From a checkpoint of a small image deblurring model.
Data: trained on drawn small creatures on textured ground, 203450 training examples, 2.4 epochs.
Rows from block 10 of a small image deblurring model, named by matrix and row number. Rows with one number belong to one channel. Each number is 500 + 40 x the weight over its row's rms, rounded and kept within 0 to 999. All counts start at 0. Numbers have three digits each.
After each channel's rows are labels from the 100 images, of 14976, where the channel reaches its highest value: "lies over" is the class under the peak. Only what is clearly more common there than usual is listed. The data: drawn small creatures on textured ground. In brackets: how many of the 100, against the usual share in percent.
# convs0: first 3x3 conv (model.blocks.10.convs.0.weight, 96x96x3x3, each kernel summed), inputs 0-95
# convs1: second 3x3 conv (model.blocks.10.convs.1.weight, 96x96x3x3, transposed, each kernel summed), outputs 0-95

convs0.77:449500686511498495508524511400560499465486524537473535489447515518581488515461492471522498501534482500541503502541507529486508494502431465516454470529514471477567518482522385465499513500613474541498442429518500505576501521512501487451498515499498485492421489514474516487496501544475496536
convs1.77:455500368500468507514495454529411499508512484467530498530623462509469487520516484466461472497412485500414475497458476511492505523488521513556546551464468501512441537554502536554513525500509556475463571527527570472437513518539500533554490485499521490545533509500494509472425499434527502398
lies over: limb or head (29 vs 7.2)

convs0.74:473500528543495459490538512496462500511482476385450488530479494523463501532451481448531528500467510501438531501453497467560435504431463454479482440482463506486572485456506516515423507500529469498458483488462532486480478551411500405482595467500472428530434482422524452515410500446501503545
convs1.74:604500512596502455589482469509492500502589464493521506516432534492485488489504460574526507500553551499488530500506446461491524559539507466541467491490500518498538568592463497560554447500526482519534540465499451434479465551488500458549495532500450452514482598566458530527518500522467566528
lies over: limb or head (32 vs 7.2)

convs0.8:437499506520498499484490462473633499466504491511439443495478498540442456498473452517545608499524540502505493507455518539477506552502497460453484478528443498494647446481518483547493473500523479429442479485513510498474469450525500475426489487499472468523460469430431519471506499520517408442
convs1.8:527503545532521511496496480476557500488514517549487501488498485472466569490477463484482547499560447500540504498504397529540502493505460475488539476503509510459556550510548549489545514500498483444473539433489491499512469549505501476624517452500520551494496485563709549523454500492524491527
lies over: body (67 vs 22)

convs0.84:630499486534538498446513502520509500547477533510471517513484486490471480545470477442504508500469537500541473500557483576481493474493480441504461381549566490526507442508471501385457507500491488456537485474481480443500484536436500499410469473499407393521470476488512507493583500506490537493
convs1.84:416501527466558529546473461484568500489499546506577407508513506499591606525564515458582483500444521500492484500442530492494531566489502491490548423496460478526475472532536523525485439500545513548501560476524497446529544482414500526557549509500584540519560493467491544494490500459477506489
lies over: body (78 vs 22)

convs0.92:461499566455509458522510487359540500482461463490511508520514457462587480522532470466487487501504512500489502498636512475572502519505498489479475493493528524518537506511505513476546506499472514528535475443489498475637572500574500439462466491499564519490383515519488479483485500471489554450
convs1.92:490500391424526534517436445532570500507525522488488543469475553532468498546457475472486526498551520502497509497401509428512476437544547527508546519520448472519456515505486436520446503500502399432462529551471476561390437493460499519570572510501493480518475499509540498481499499527513470456
lies over: limb or head (33 vs 7.2)

convs0.55:481499496486524461498485536552452500502513564490472421414502516534519483494490530494488502496527447500550502497483496524406459493518517514445478512535480501467545512471443575548508504500481478397438388584459470484421512602512500443491493504499539497495449482529495484488523500474459400419
convs1.55:544500484543422615472499431517437500485481580538512492509536460513470532438520519468472454501502524500520494500502513553421511486496549478498548467515500451492508372437486480583408496500479524419508528604507523470520509544532500456435491534500457527497475512447487486491460500510509464474
lies over: limb or head (66 vs 7.2)

convs0.9:445500455457487484472457434529433500547479448547472467428480501526404489530501480501451497500512479500453525500484498512487424483449508491450469536420481457482458393472478440482514547500386483526444485453511501530503530461494500509509509461499473503493472474525443515491527502485405377458
convs1.9:534499505440504503509549463458535500487505513490507498774539467474481478429504470521540499501430501500542498500502523462470586480492500460479489517528510513467498518508511498485517502500548498541547478531471494486539491536509500509449481525500533520467524521473538496505499499493523411536
lies over: body (44 vs 22); limb or head (25 vs 7.2)

convs0.50:507500526492471451532497471510521500498510427482514521494495512422469467465451523464502476500459506496405462502472542454487511557494520548465511489516454481445426344435558496458541527500457427443467457517436428495439481489480500454469481476500442557538515446530500494489579500521488464450
convs1.50:467495563508503506454516635499551500497530448516438538534544536490473533476515507483434485500424496500434515498490460490489516434501468507624517516541554499500609588580490526467546501500492507446459549428514520506519506450526500467559470487500468489497485496500504456493446500515542438462
lies over: body (75 vs 22); limb or head (25 vs 7.2)

convs0.75:447501460440535522451486511550505500526515486511445423416477493508451469564478352492471501500469531499522496500389493430493472440606477467466510505534519461484474504505528500467508492500381476461420506462495460477444454491510499466475481462500465481500468443486526505475513499536518531488
convs1.75:536500473529493466448456477486456500472478543494500562487497504508513504530492431486487489500556521500568501500586499527505507490483573519490515499494484493524525495508508478489437454500480515431652392602525479495459471587450500520469481525500482471522446510537484501499515500539624422457
lies over: limb or head (54 vs 7.2)

convs0.49:496500535551461463522531398632527500549475508534507507464400456479465524515500522453478504500542488499506513499571543497579501473527455536497484416474509525481543563362512535498544507500498509483487491521506580583460555453540500515523492516499518530530488524477525520515474501457448481545
convs1.49:529498444479561544522452518427498499535500483453547487484517498506532534497488471505533502499485553499478490495485487469500514572413519433452589573519430423488485410636506499469466471499493474555541502463449436443520416511499500451523515496500509521507509512574469437470516499566513515503
lies over: limb or head (64 vs 7.2)

convs0.36:474500492527450514467465498501521500510450484428465445506506469566455487484494525502493459500481547500423492501589496499362443515523459534542444514565516520502536461503456542457544502500412560414526481493491464493453488446427500484478491495500476531538460492509630514488484501529537448539
convs1.36:515500445470495579545505444490457500529489536501499523457547547512540515514500522401508540500479490500486564500513558521504471443445478447544399495493541537478494480563446505498434506500481529461452523477567520493561412515585500459525485486499493364476506502539479556512538500544575502496
lies over: limb or head (78 vs 7.2)

convs0.6:448491510536512478539517502481485500496495561490465496488493486647458480555401492508492489500548554499515461499441448514438479454487511433465504358571485458491574454489547517500517496499593444475525505516486451478575468559492500478483512535500509518478487526498533508482501499490519460419
convs1.6:519500469500520452601496477477510500527535567538501477453505553534572522487466521520531493500541522499500508500488394472511505437495520573587500438494505541501514501585538474494514498500489576545462519502610502657523539520480500532504487517500532527530543576548494469516529500503470526511
lies over: limb or head (86 vs 7.2)

convs0.51:472501484532493501518517406501483501489491567454588530462514561518540458493531476455548510501394496501476474502517419598472479486443431476539471481448571539531551463473468490469499535500435477483508467469431481460457556455451500535494503510500459486455505476478445520494420502471410554499
convs1.51:437499481523503544486470413472526499496449517543494509607461483504494456480490495474532463500549509500554481500497413525481530459475468494488517468492472525460509502601524499515490482500480489507480592500559468476464455489497500501440549531500510514490476498467503396500536500520535681431
lies over: body (81 vs 22)

convs0.37:394502436503443505514499535492517500534470375509503535525533474507497491419436509503481477500506539499511543495543381517587489510502540492502500494481483465470422486494515480561503530499558466359433510476508448536418541497491500472478484493500530471486487530459468504491492500470484479428
convs1.37:618500452487497502524524581503462500489485489525516530510473493477470509464491511503508492500578491501482470498520557519509518542538449493547556500521546515529481399549477493489440494500499498402547566615471487497603471475500500487513514464500468510524454480516648498517487500549521442478
lies over: body (76 vs 22)

convs0.21:518500526499480555504497538533529500575470537471495570510493511534449528475439381516474488501493558501530460500467475504487473490470429482521465409543536490461497557506516522515507483500515456334499484565525420515490472426538500490506509486501467479493446572515449470474501500498421485439
convs1.21:491499569544499488443493488529620500572524529571495549498507502536610483499519496546451453500444492500557537500499556432447493508494537509547468531533529514481498586556520524498579552500473565443637511496498495476451516561546500498492504455500512490507504514493521497500513499543518441463
lies over: limb or head (93 vs 7.2)

convs0.80:498500472459527477438519497442483500508480576485526535483490442482617495456466521495510481503525521502498493506438500600484543476552462475510472503538507507481502462583431488539509513501528508533447550452477471447599486483482501525472463443499423465478549485484511509505500500479489658433
convs1.80:467497496450540544471541483515448500503540401479503461484463529507436493606513519562503513499493578500497494498521492382486470593474579505477542507476479529508429541374513448524434431500501503508508459510512501544452519518486500460571516544500521539483526507487517511518505500561472444471
lies over: body (99 vs 22)

convs0.19:465500505424418510495486468594568500535464521495514497506525510490521450470485487482477479500481486501450509499480497476561515475403544521527499485518521477556463498535645481460499498500465474416404524568384450573493496452520501482489546469499475489433479481503538504479512500468477475445
convs1.19:581499512560582480472537464478623500491524554510532511476444514539460627431475527547457522500445524498443474499483518546495515482502567511582525523479503481508554527474581489543530510500519512473496459450588514496537511466464500438540548467501497514493501586529469489500461500494486510447
lies over: body (80 vs 22)